A small multi-label image tagger, trained from scratch.
Model: 6.59M parameters, 48-pixel images, arch vit, norm layernorm, activation quick_gelu, patch size [4, 4], layers 10, width 256.
Training: muon at rate 0.025, 16100 steps.
Data: trained on rendered solids tumbling over patterned floors, 97500 training examples, 31.7 epochs.
Rows from block 2 of a small multi-label image tagger, named by matrix and row number. Rows with one number belong to one neuron. Each number is 128 + 32 x the weight over its row's rms, rounded and kept within 0 to 255. All counts start at 0. Numbers have three digits each.
Before each neuron's rows are labels from the 100 images, of 14976, where the neuron reaches its highest value: "responds to" is what is common among them; "lies over" is the class under the peak. Only what is clearly more common there than usual is listed. The data: rendered solids tumbling over patterned floors.
# fc1: MLP up (model.blocks.2.mlp.fc1.weight, 768x256), inputs 0-255
# fc2: MLP down (model.blocks.2.mlp.fc2.weight, 256x768, transposed), outputs 0-255

responds to: bowl; largest object: bowl
lies over: bowl
fc1.268:132142122127154183161117080174172085133126125136064125106136126113110109200166105097151186192088148145102121246101127127118129128146124062193129049145106128128075104130105109193123032156132133090052109137142129124107156128124151152129135085156129134096136167140127146181111142121171187128150063120138133135201133127136121117131045162058136143131050094138123127112134154113104099153133154100136128159155157092128149108149178132129142144213099101163157147156145158125122129106109128149134144197126113128113133124097087127119129101149081066116094154083142117142119103081146126141123189110103127096130158129104128122144131042090125100190125179128131047131106128118114151129133117126132137094132098083110255120128110116139180162111202127105135130141133126102113115071131123
fc2.268:108096150087125117118133054121128142130124113147117162129129146117094098122166134106096121085128088063121173128158141139130077136000139140123130147098131125124008130124131117166054128129128147118130122114118136130157146108149054114102129135140129190128185139075128123152122157156123138128128119126059119126108138157107124133141129127116151126129149086111116196128146128137131045115126127129130128115162102134249164182128128177136128128127113147133036133128126191137131132140142122113114174135117124098116134157133128192091126116106203125118131157221130125216178137126108125130127128059128079160127117118128129118133157237152127136127138133134128184084132118077135137128114088128105129126235121079128136124176166115217152122135139156121176128129133113086129147130128123

responds to: cog; largest object: cog
lies over: cog
fc1.609:131126145134064147149067093133049123197111126117131129136116082099133124111148122152116139120126133124154088158149117064177128135128089133123213118166089092101169129085140132121039162095130165142130145071148155121136122086132097198113170122124189149134123074145122160104111091140134137108128118169133132136196128148098132013118121122150195166159140059154079125208122086099130195187158105132126110139169163112106168077121106129141119066117179082133123087095151143089137159132083101097192128065101108148154136131135129126199142136060123126149136197124118116127141155148205128128152169128066097129143100152130095150129165143129174139168164139117226086119112129204106105115130141106126109128124174132124137129139103168152111134168066160106126130100093127167135099127128104
fc2.609:123246126149128126044124140135126183127128164128151150134154069143106132120131124188129090125076178128132127132063095133128128133117128171209160134107114130119128127128130077106145237060128091128132106136137126130080076050146127125119126128099129065132136175142128127101140096095120102095132110179155166123173098172123124174070125126202128107103108093116146128156134099131128121139057129117123101085128127131129129125108115131147139130150139089128099126133132117138124081130120169130128126111137126106130133151137255131148113103115124128132138128157149159116114178144131134149127128132126154157152105129104185091126098133117129124160051118128141123128136137169255129152122128128119085123113188129127128125215127134016136072127123010128056128134137127127128130125149180

responds to: spring; striped object; largest object: spring
lies over: spring
fc1.695:131180130121144097184086121137105180114108157029130100141102153121129128117129122122142120118106108128216127180114138083123087140134128128141184066059142118149142147110119103152163120124138156137106128140127136123122107125128105127138137139123118122128140116177070128124205130127147111085148130126147141095157127137129102145149147136128120082108149101111061173126144118138164135157168131122239106115054150191132178180182130079133130078164126157091118138152148104127137112085106181127162141141150144114088123162129115103049135126130107164084094058105178116144053050109180147136133149137130192167212123216128111117133134129123057183076116082125100100190126145204119111127140145091142210144142110194160111202127092134144131147133074180130131155115106122137112146129078136
fc2.695:127128136109116141127153064116101075174130209132097080160128121150131149177122126132112128126146034121042180125126129156115161134129096117130121190182094126166151113189129138143127137132074172120119110200140153160030168126142126106122131128163129087134093128102139230129082125121123136141128128131147128099076133176115134152129127119127130144107118150133128131124083120128119121129124130121129142097117126128128125172185127136105124120121127125132106116102203131128109116153127077133133127115143129129129125188136127086128128135136128067127115150143067173130129128119125087138125119126135114018126139115122127215125169122097134149194128216096175141076133000114135108173087131165158104121134124134125128092126128090133122134130092124128125134148128068132156212164000131

responds to: octahedron; largest object: octahedron
lies over: octahedron
fc1.700:127094105134119167147147053140120130105104026132120109119028131126063140246147131117123132152123143136168113105134128193145131072123152186109107090191170144048098115130122053149103225128130161140128172163218120134152128118127102134128116164059133137120125137236114121128128123124122164128137155172120129165113118092119124120144076106109141126133170117128162140162127106109109123192146119127112185115126118149120146160106063131088149134116080143068165105178122148132097113164116137164128198164131102145063088137112081129121151083171162149143105114093150169099099148118088126109129129125146103165129136132121138124088104134120145061098126143154119137148134154123000169131142111085163141121130137133137108138162115154149132135151129118072128159124111134125199130072121105
fc2.700:108110129138175063103124132136130192255135125136131122109176147160068135128105117122128138129133135149151128182131130126132162122148138082153128130075128129187123128127117128154131146150143106130125232140130130132154142132142128001138129123117103108093157129117129137112075126180131047128129120122127117127117127128129127128070124117137129122142131144128041067179069151131130188080170088201129006127133134193133171160089128178187122110127156113223118083162134127139168124090145164133121139127118123126117202156128128054083125135129128071124200129120084115176121136124139126106120144128126129102108131171143129131148105124131124129118118111116102145130097138137129121128131129123127111106126124128118081109126128133075184149001135111137138118121130128129011133131126124

responds to: cube frame; teal object; yellow object; spring
lies over: cube frame
fc1.558:116127181152122129166045051206127124143171124125113055101126128114079153057128147148167127129078128132131137129137121125156126123129132128162085115138131099144103122075168135177079081102154075128138159113082174120133131111119110141136126135135110127185113078133069129160131141113124134138131168069151136099150175131085110154069080144133108103134148166135131116140118072246159085189121128114141100131119176073127155194116122132123144221255147148136138101104135130115128128130113068133126174101128129123090125130074105131162112111112122138123121078047115150111105131136209139109150062154085118110207131143126071093120123143192122121131155115128107136121135165108125131115137114169145157132152121103129129103094129104050128137175067170172136140085126091197131076114143157
fc2.558:128182141120130131117138224130135138165078125206167130125125129113137136096102080127129129128120129110132127142151126115187156092128127132126125128128130154127133124131123126123123227129131149130142129097114107130136127212177192136128129111125110139124129128051176127118112156120121119128091120144111126114128134126116179128105177087255140141115126130099102120133125126017128130118044123127124125119128092131135060034122129094133128135165095106131162129118113096198126126116119128106126132112121128129162132099154130134133132128130177138156114101148138155112121129150128129111090123118140128182041122128123146128128132119130129096129000128128083128131133184130131117172105134167129131140164128132096100255210167145176146185153133139113123126125157144136137172089109118

responds to: octahedron
lies over: octahedron
fc1.169:178132056145131116119132099104131078074105121099127075104065117144119125158098146139152074072152187152117188081149132134136109128132158160119240080079173148124092134145119098111160113113071110127131091133201070128141162129131131179129128125129132076127096175123143118130127129188148137119155125123146122149144112115151129127128126149128155120086147120143168113159147097133129128255123079111127181137121189124075139127099123121102113126111104142127131127112093102127191136081096132104151116093209131167132098125046152149137038155129130130136112176118120102142105111125123156091162110092127108050088129143167129100099148113169076123055171095091119152144154130147123148139171102138229149127163126110128128167122149135128080148240120128124139099160142122126164126071050112
fc2.169:068141123046147119202076129141129151159120129117123119082161127178074090112089138117120120125123063157172118133162158138122138128152135124133002128150106118143133129140138127102109123120157109135082255229109147126175121125117126105126139120132122134135207096214142146142125130118134125131126085124132153096128167174095133135090129128123152111161165155110065128161081129098114157021124134153126127122129125148133135152130130155146152124118130106048127128143130124125087142152133105144136093120142112122139126119182120132087167171181116140120107128103162175172143116130117115137092130124130124121137100116118169135128093149187191090109118127085121119128128056124129153127122135111084215158110104131125129123132123133129128127067172107148166109125142127136000184168123124

responds to: sphere; egg; largest object: sphere
lies over: sphere; egg
fc1.137:116176127133141114131168119115128085116100117141171157163129137092135159127141134137132127143128078129132166083132125047156181158114097206139128128141127147113188126166126123166109098192115132127138123146161129118097147125123255071097145119128065171111146120115150141100179127140113118151147108147210142136110131124157176136123132101153168135094110170057130185105127161114130128149120107118142110148125116132080156125137103039134117129129125130144138191087089075188123092158178118078108129138125124137104126106059192156112105226122104128134117103131166141157071167152131219130129129102141132119122150119076121074076055052148189103108116136139194148125104186148104103109125126061162127118132132134120086116058074098068138120164068129151069122124150125129138129195154123
fc2.137:130105226085180128091076128131127147131152133133128151126115128095145185110128129116042128064150142137201108128128138122173128128092142128132145126114131130144125110137142110128106148127055112137102062143146112137128119128128129139145136131133057145094126128074121123120136127127129158188091214131140128128114050143132134119183195155138107131129137125104138126124122109151133116130155129149128122123132133197167205123114118143095125128079138132086088131136043071158137136172120163128136138032127128128123146136133088155137033126143169104126122134125126102060140028152138104113125128129091135142076151104118139105138136143117130135127199142192083149132125128126128129136225141127128126124128116122123111172005130143124157104047107149065124131114083129166129215139105016

responds to: spring; largest object: spring
lies over: spring
fc1.464:123169130134137127151115125082149130149119147104110165133127136114108136129145044197068135113124058120133134115183131126140118091173086158128196039116044132105132137088131085136147174142053160157164134109124097137115132148099135128133139123128127148070189140132121093132160148066107135116078226144144173126159152166085123150130147131115062138126157124129142224119153108132129143129137161121180124130122136135125146112123116139120130132201059204158048095148140081125124088126116087130129138133061129140151106111122165120163129126104128137126127127122126130131103128103202182103127144148111124129136127149088122160070096090176105173134085127122132082136107155219154118121108126053132131204075128182185234151123084127139129127126064133157164119084124161177126146126128089
fc2.464:117125124151087181122128171134133104124084130076122131209172098164124085138128161079107126119128174130135132140129150129103090107131138132083128123127175128124128194188159171111122126106225073062130013089134125122128126134168110125093147142126168127128121108111140114185128107128144126179128106084142082122124068147116127126070121115136128108109000144118095062158137148084128204125120112098140131101128172124088165191104128130167092127124132123126184125071071132126126103094118127139132133101210128128128105211148142129038112145164120102103140128135129137128122152165128132122127130123128142123076130128150234121128151212073186079095111200127130225130220122128125128124141128134138128106130133126129130123136128109129124143113134141139129153104130137094126127127170138

responds to: metallic; light from behind the camera; sphere; egg
lies over: sphere; egg
fc1.401:204127106127128143128114127140114110122119119124116192130196127119129124157108120129107058118115132085131114105150102165133146116123167096160117130127128121124243088109130113125186098115145127100133138135080119136039127088133133125127132137129144126085100125137162129104129028134061172111106112123148187125105128206130170125156153130123186168116238087139101125139171132160127149095152159129156130060127122127138163133175133154136193139133153147116059150122116125123170090139118146128102147127128081115184058091154110134121102122123126133144174130147153125130122133151119202162134121129245126128128142102096124105126133151123126110075125141072121131164118124153129170078129064055128041152164137031092121186255115120127141131124133118120123128126118079140155123125128123
fc2.401:071122125129188127135040153106124123129107136116137110136111131134114130139140123125172127122145151133115064128135106117127126117137117172128176135151098128115189122171136115130099148101132111180124130125129116142131097167131132097133099134110075128236128128154128121127095127044176098129125103128138111128156124107058133133134119125148082151128099146179178140142130119138135063147150104099164204148114167121144122130151096124134097146121165138042130113134111087125192189129147177130122066141127138110121074212085126048079131054132138176125131131147060128102109128128128120123095143142128127189143164173138177128205083128120144159163121125157134133222079133129150084127127165139160106113079128127120123143150136118070013119152054125135124163128126095108200126130255126

responds to: torus; largest object: torus
lies over: torus
fc1.5:189130150145125106123096135108071127185125117105095155112086048107133132116131128100116134158111128118125119132143061166124113092134115061116149155097178136205139109102132132103139170115164117117078127127121122111149109137131117079098181043176139121122167121155158208121075106165093151094131141125143116147211130115142128151217132108161116126180027100205137113126130052138133149089107157131153133071104114094054192130138135153132118128101171130106129135077116109094145129126097117123142046115140077067099138119118148133136103130152096146087119158189189127106218122163125118117113072152175122141116094142160174163133132138126123150104116133128152125135127167051113134154156128108131151122110133143127099108203141125126126152132172189130079149168143051100135173111169200
fc2.5:116214140119131133132086050051200158128157168134135072118119111096165045141128128132142143078135086152105056137111182111131147146098185133115172132126128127188127162114115078135094128114134139177128126115124113120129176127126129141131125131106052255128133091131113132129171149144106138124122135150129131185114094126142096187126125134168104095109116122138131131078097134132124089204106114128087136135158129064136163113110135156140130122128066143142118123123148122104127127129040139156154188081126179189127228116138122099139103117128133126138128132113107135130136135132255159130173135134129131108116117125153135067140192141144125128127136135166046133123107102104103063154108063146039034116138147125107139109153128121128105125144126132115128122138128191125131119136140124

responds to: chain link; torus
lies over: chain link
fc1.366:098196158122159125156125125179133116145114117072118072114170097166198123098162076148039128093168142106129106110121134136120114129132129142083111126183098190139099111124123063119128058082129145163157112183125129092166131133118137085099111192133145136097129161145159140165063139140113017116032219141135115101138135118122124154096137119131150139110070127110144148145105125098146128138130056133129099126127135208137153129142131128112144066122127128129097148076116117115120137131115141091069150149112115100161085233167118144162121128139080123126135143120147120089203031131108161078125182091127151115128160121115127131117126102089070143129134086154194135134124118121151115123103125042118128122189141185124163135166126129124061129131168176142127131122125134147204148141155182
fc2.366:134043130138016127122096131085131130133128025128154161144094128124106136132130138127127134078130143158129129139128119192134128119105141074108129140131122123129128129130134129128081132127133155139124125076138133131122128150202148144112150128127093146153112114139128130025112128127121255129155111132141098128106153141119115175134129132142059137154145148160118117101128129119128129128110120133134127123126124073131140137127150128131103135171157123127127126134152093080125126143142126173132128152063123142125132018100117124095146136048152143085130119131123156142104206130128126187105120090201123255128135151163148150119143130109190129110108128122079084145110155130106135164109109166112128119121210031183068117124130113118147202149129130091108178125122150118128129134130130

responds to: sphere; egg; largest object: sphere; dome
lies over: sphere; egg
fc1.739:123187197093140097139127077214118081129149109122106158120134110049128128102186119145137132152126139121180137132149128127128152132128122201127087122142087136132088120117150127143165066157081114147144081156117111150152133132149145186181142164100040123127145127058110127123218096179155111136129094125254137151145133072184146128147088114208108123123121125062134151077103173141129128167142115115106070156144087127129170103165128106206118139151060129131115179151121152143140095113128068100116135145091171127154102137115127131175116115119180154129085121077099092137119175143129131139130134125099139161118158080095120096083077072179169119155113104122123111082065171150127075117125097091133156124032130135088112096057131144120171121157132128115128146112138119148175091132132111
fc2.739:128128127083158125157108127138126132127107231130153000145140131132035170110128143132108110119128129083105113163128117142157127232086130122110156121128098126124128131162154132128121110098137109135128125163150143109128126112119138128081125124148124126128127128140126124123162077143119138129128129118113133126111051147173106110166245144105109121129143123133092221128130092126178075110138131126097126121150141113182128123133128111140147123096131096126093110224092115160157129019128124131087175120105245151105132252127129134131128145139130134129255119190131129116149122125125133110127129124125128172125123128128101130116119122132172140098132146153149116145128192128105172131168182161130072113178108104097127126091128139088159125126139125122117127132138128133124154129130013

responds to: torus; largest object: torus
lies over: torus
fc1.449:155123127115059144158145089157135078088087131122120119137221121122125098140105114085113085150121111045108126097204192140119182096113086200142119137135139120125183044165081166141098128145148115144136107110157135079174125143176134159127140117158159130132132132166119126095164162112063143160086139106140158084130114180099145124130147136135146125130126115039000140108135164207046165121135134135123154142080133155098174120233156149144179127119130179127103112141111138148136170147165117187128114106081048129152118146114102119125119092133116161147087119109213155132108093172083133098117124132086122102175120168128178097126130127169082110082124144130127189092145129096089126083114084128120125125122124129105106123119142131188173136160124143124062110083113156134118119143127150
fc2.449:050184132127107128128047093130126129163127108110134131128037122131125137128132156136129170134115175129136127148115128111129128164096129137121137112129109144119120235083119127089141075110221196095130162128149154155128133122054126122117145132134122168109128129133128134155134128118137121133127133162079144147118160128163124128128129130108017128149138128146180147112097111088133125127084159089136155130171121115181123143010136120081134125121097000055169198132099129126122127122126102082153152111222128124130154087128125127000109121128129039154160129130129111136128135065125121105098130107124135127145113127128121114167168107143124169127130141138121130142138128185128113139131137128127196226170139084116124128133124171127125128124136135119133078127134100140120125107127095

responds to: disc; capsule
lies over: disc
fc1.91:210071165179121131031124162072105151095151151214126128120067137129119144108147110137137099112123139173121135067042095121149158098108079094237117142173142100126122172165129116134097133123134071134168127101163148129163231127144127113128162061105050104126139164107117105093136129062073144132129093117132154144152126119164125123157119148143154173189087179166145129157106112167092099149144145121121127130101140095160143149124196071056138130089146202135116178037143109116150068100175080134124123042093128130131127085158132138133142126106167121177169128128115173124120132154126126128218118128149187128133082087132117107157151098114130132131125138101120109166140131144117132120090135155122119106128144042154128125129129159127111131081133086154111145123163128134141128108133108
fc2.91:048128155131130144255151125134131089129095128048090120122165126091131061128127130143127157134138091100178133131128122158126133126122165130125103179137145133125131100123127143123133184129173172152121101116122069127159030165129126133124093173086200129126134132097128127169147131141129103138111128117129097110129102143131135156123128128077103127124191093109107155085160162122105178097087116150095128048141116192126130052130119146155132122124143113123192129137009111075143135099149135063133126176172131097170124232124087134128150127126127144125129131176120107141136117109128137094048157128075128220128129130119114128128135124134153134192127129172142127126126131057197128145131128126128132118138099178128081126150138099117107110153117125144126121100000124134128126131134101

responds to: tube; bowl
lies over: tube
fc1.744:138126133108119205147191144103148125131129133143110106127120132015142141142176132125115170139108219193078095167065129125164102200095129135163178065179121133066158127123128123132058133130095095114125093161155158132143118135128115118070138114121213142129097101135124137086124093069102137200145121147124124133137118073085125048139133109113168128129211171138131121170124129124139036181134162143112131109104127068125151142141134117126131103098127154116114123173149155150126119127154124101175164140086076128123091118131139119176133123148124149182141141130112174140135082143137128101118133116137103076128104142062158129117152092129148160195152138161152142057059115131118082166074131119040132127078125126102171133180125111225123136179076147107122060127123141121129130156123109
fc2.744:148131141133008135125117128128077160115098143159109122174130128255156154131111127162132073133134124126154130105102131140127128125128124131192125236130066144178071128030137124132126128117068129141145182126131099132053077129160136123125129130106140056127084139113181185131127092212133144074173158131128096110112137203090127131137140185128117122141088122126111129165097137129166116128128174114121126144145119167138142023099093117067126128179147132144155068110111144135141109114128120126123131107135109121127219128128126123182134127026131128090135085127139143129142150094156134128123108170081167178111124119127129121129129122096070129089124142122102108119128131142139164116103137135094131137126118130109233129127121140116108128144116136076139219129134195131156124126127118

responds to: brown object; sphere; its colour: brown
lies over: sphere
fc1.499:122131132097139123202142123086177146102162086142152192145149141049193129137117096150127173118132127109123129109132076128148145125124129234146090112144159085126117143109149118135156153144110111159128085104173130139131128146106157114067144169092082107097155111108189174104125072139147163206162133081255120135156145116104109146120139078187142130135144089132162127115148183073128179129116165096135117117117087187124138062133082124089142186142128103115126123124132135093081108139175129120110085217116116143073139182142168090067154113123092110111126133123117134094112019177162143132122071164151129134124155115132114113088102123163140030075154114136129127124131145108135075062121147130107111137150114135127084160054126127088148133181099103133124115116125124128167136121159176
fc2.499:143125127107128128120129148113129131162127201089143128131121115098107150140123180226133128107127129077060119126108125174128094142146125170093131128130127112128108127099136158128128158121158128174101131127122128138147125108242127019131111129193149126141139153143128125076128097158128128129127123125141212131152121110129135127103195159126035128129127128129128220128129134150124121130121127040114182130103109148138139124134132130128126127132127122149088104129135129090132128129127128128115140212132119129173134255255128164126133059128155133127128128129133137131125123155127129149143064126128126177134100120145052166180065137110138108119092127136114120117079124123134134126109151141131088121144129094127126128185116108123097136061129081119094129151060123097239147125128131

responds to: capsule; twisted bar
lies over: capsule
fc1.568:185174080136145149023119047164123195122131104177079146165124169143139120083155104126142118132146106141129163127146135145149131124114126143117131112091146213154094138165128099116128078077123124125122159128133135097255143127157112118113122142135119098141075106139130133100092086101132130119109136140149145130124096142127105120144107093156166155034109131128128128147127127176161126138117137109250137146081120097129155102171130077141105128084135130206111112129119195126120134124135128195180130130093135130041068129127133118133118204128130125172136119088130133106154152179109088145087126129153125125164133135112130127174178118121113132095151132113071103096145142124132124151146127103130130069121150123132155167150117128153149045134165036120134129133236128141156149087131029
fc2.568:060010159144150114255149155122127015121128140058123119128128131126106138188151134138141149142138121132133077165078120157132153128126186144140103213140149128126125084120128128188129123089172149123149126116149084125057099134127123210122103123097128125128132146115108135145127139127129131128110154097177124093155166094128122196107128212125116128131115127123123078123134167132142182131102126134082118097170127255175125101128120086144124152130134124070157126062132110128135072126128100130151118175156127107175172188129114189148168105185110136082135125126095128091104128118074165080054169135109134231115128127138132128142137127141124137126126132142159108118127133099135118127153129138126128118106128150128129127127130096085127103139094125136128105106112139135127072165093125

responds to: metallic; sphere; largest object: sphere; egg
lies over: sphere
fc1.363:129227135121068122131147101120165140128159146127103145084136126122123134157099116144132099126102128079113119067138118156114056054099091122125156131105092094150112126138155100088129059142081121172139097127130133129127126124070147200222161120122146130134106091128151129128105092131127140197125139150198187126125127098114141110176123123112086106173125092203128102140073093077152146124170126115078159167151103118120177124168117141138127092116124163184079113134169133168194122082079169141126140157081146116128102145034149067160093068182147149125089122184097130076112125143163127128165115154139095159202133110074139147189143125132125174128187169171128079192083164128200076124106151143106101141126133115131130080132127132155153141109077101126133117086144081172095159127083157
fc2.363:180024131126200121152108146122165161137128131124082124134108128140129138139154127174119115145133182128186140179090123095132184131107134129124153117138128131157083130131126139097119112128099165082085003131148131118128151101130140108127129129133100095128130191132130131120186181134128127130142135115132129139128122206124109129128140158128126109127117102013042164132124127133002129124128116081121124099132084128118114140127158094144128141127133055125135128127036119123126108093239131124075155163124148112171027128133044153128127137125129127128159146128089131175124127143125148099127181145149127128149182120139086134126000104130128127091138128116132126124085126162121118114128137010175128159138085128127125134108129118141138128075127127126144124126148149120117131131144061

responds to: bumpy ball; largest object: bumpy ball
lies over: bumpy ball
fc1.87:178116078109110130154126121130033227148118175098140129177128127130203109245075106055079131175161164150126171122128125118170047072123132232119149153158102112168158138137169169106118132142133131107139125131131121135113132128162128153179151083173137140121136124149155115129144146122124152109124131174117119111198181131117128124225139092164164083131081145173104139127110129138124090135127185056162073158156195100122182094099132153193115129106115128103113131115132132126117083130122080103111080118121145113128116153128112118146107107127127118124070152111102161075136116149134130157125089153100104113157130157146128049119159051122129098128057121113132136186119155130128050128110097114123119103160109082140154098129125119132131124130210153128095109100115179190080134107132119
fc2.87:057103141214132044130125106091107118078132099128130141119048120126071097128217240170130105127120149200184128103128125128215129248110104117129143128130113122115063132062134130130130115120134133127139189184134124127149136127134127133048128128142120060131128153127121135135062081142169075131118127075130196110119134133128181128125123128126121141127125128127099132095129128141128127133128135128176148124131075139138122189176108118128146128140129139120126187192136132128099167119127126127092125128120112130110130127137133129084133120068126101147147128165192122151122047130130141119112129118146174127143114117160150135128127128133127098125137124138090122050167096133113142199130120121124143140123126142128128120134170171139129084163208164149128070179126053042246130128140125

responds to: twisted bar
lies over: twisted bar
fc1.188:097108130182232153158137134125177117208125130042128087109134132134178110096125131127113127116120071131075125128061126136047141157106126111130176136105128128196125159134090160214111113118123121128128125126164093092087131213133170118122108141130136114130139127112161125128061105111129115130127140107148126143123123146080101156098108129132194119146193092146155126152160172180083118121106078170044099197112167151093166096157074131116132181176134123155125121141202163121136113149114122123180130151140124134169121117130139114148131171175178125111177062127158153151069125112112127142040060145134130133104142146125136116075139112220204086102129104125128168114067144098125125128144160161155173087131185154135072142115110124128137179126126122104104153138062139089094129118109103
fc2.188:142182131088119089129128133116060123124090128201180190130093131151097163109178167095158119137129113126132130112146139122136136108128138110129131114128134120089192039119129061124126173174160132118168138093019160127137206129145125084133120140124128168067107127134080169125122128130157126087215125128135132073133138057210135140127121123128128163121128129115133128108119087089187124124130154117123142090129119169158127136132156129128159123100139110108166129124088040114129128130168156117021121121163078092048096176114112163154132116130071120135109214136123124124134129124148176151184142141105117117129109124126024130145119125106016161141154151118117087190128169054094167108111177181130131128121127093145123128132151128129128125132100187128138128163117152141149200157133129

responds to: tube; cylinder; largest object: tube
lies over: tube
fc1.352:146100129095112114121147155136097132122106132127120128126115128132079132139135130174044096129117065144127132103090071138103133204112081109149139118143134106100105123135125129128127082122174090115154052145126150107109126130129128119125139121122105128130204133130139180121162117122124088117133130126173119139086107131126071100166175125134133134146128128148123210126159067129082168138134097120133138037139119090144151128126131084157177123132146129202033124153162134139160107104160135193080147133113132163136136120117198132214110142146161117142093129136134145032153130127067126195104110114147135125165176113153123146254128112053129117134142132123128129128109127133128170093097133094083143210127154110155136155182131130112129056111128043117146111213168072072166221125114129
fc2.352:130125154255133135125127131098107128133114114125148037129095137197128176150154109174162128128128111167255110102128130128128137094121130127205139128158113255128097128129161124120132151121122122132125176118161069118129128188134146129179124070111119131131177168127138124150063121092089127145135130130136086130129161136141096136141128128133126132128128126139140044129130159091167123126126139121152120151193089096128127172130129099086123123140058151135113043039079122120102072122100103121188127193114095127161220167128176121071132124130157130098111123167049121126145124142128206117110128161144108127107110106173120133124136132121144159202128130094127118126121134134184106116098141074114086112128146081140117154116133142126165133128097143095082129099128110128144123113128073

responds to: bumpy ball; spring; largest object: bumpy ball
lies over: bumpy ball; spring
fc1.316:102114107125165129068124156129153167084103145096129127193155164131127129137084191107104156132130094148123142133090113100165126103142152162138123091138069099124176165125111101133116126129130145040125122156121108172127065124157134172162133136136103131120157120122098136136155143104124124108116128103129124141131106106120066134169137151108163039102074097113143122096119129083112204079119134128173098024140095168160178167097089127126115127166162162118093090189129096098128123085137116089155122130125174148104076158173080123047093106121125108139127100129132167121116121158118255109167137134124153087106119173128176171118129127109106114137130112136127132127136159159077173100136095121142223118001131122143090160124213150141120073188151155167137125136099131128133174152127063
fc2.316:179105136168000126128147134101135137130112170188185164135121117176122138157164124137123117126145173129119120128128140126130152128125120124126103136066121120122133122156126143137129127170136128102128097127127144143076139255144127122084131219101188136129141101096136107144128129113106121146034129128182122132142125136128132128127126134144059120136126100132026146127082125128153106142131120052083213128128127126067097128130114127091128116129214122128132085129246142138118130130128128134083122152128106100078149174113120127131135107128162097136137113114127126171081172133163101129075102130097128106129063043127122124128186127116151152043154128131126128129124128122129139190128129110128149128135184107086159135124114128165133128065126195129157128158129063124158097124154102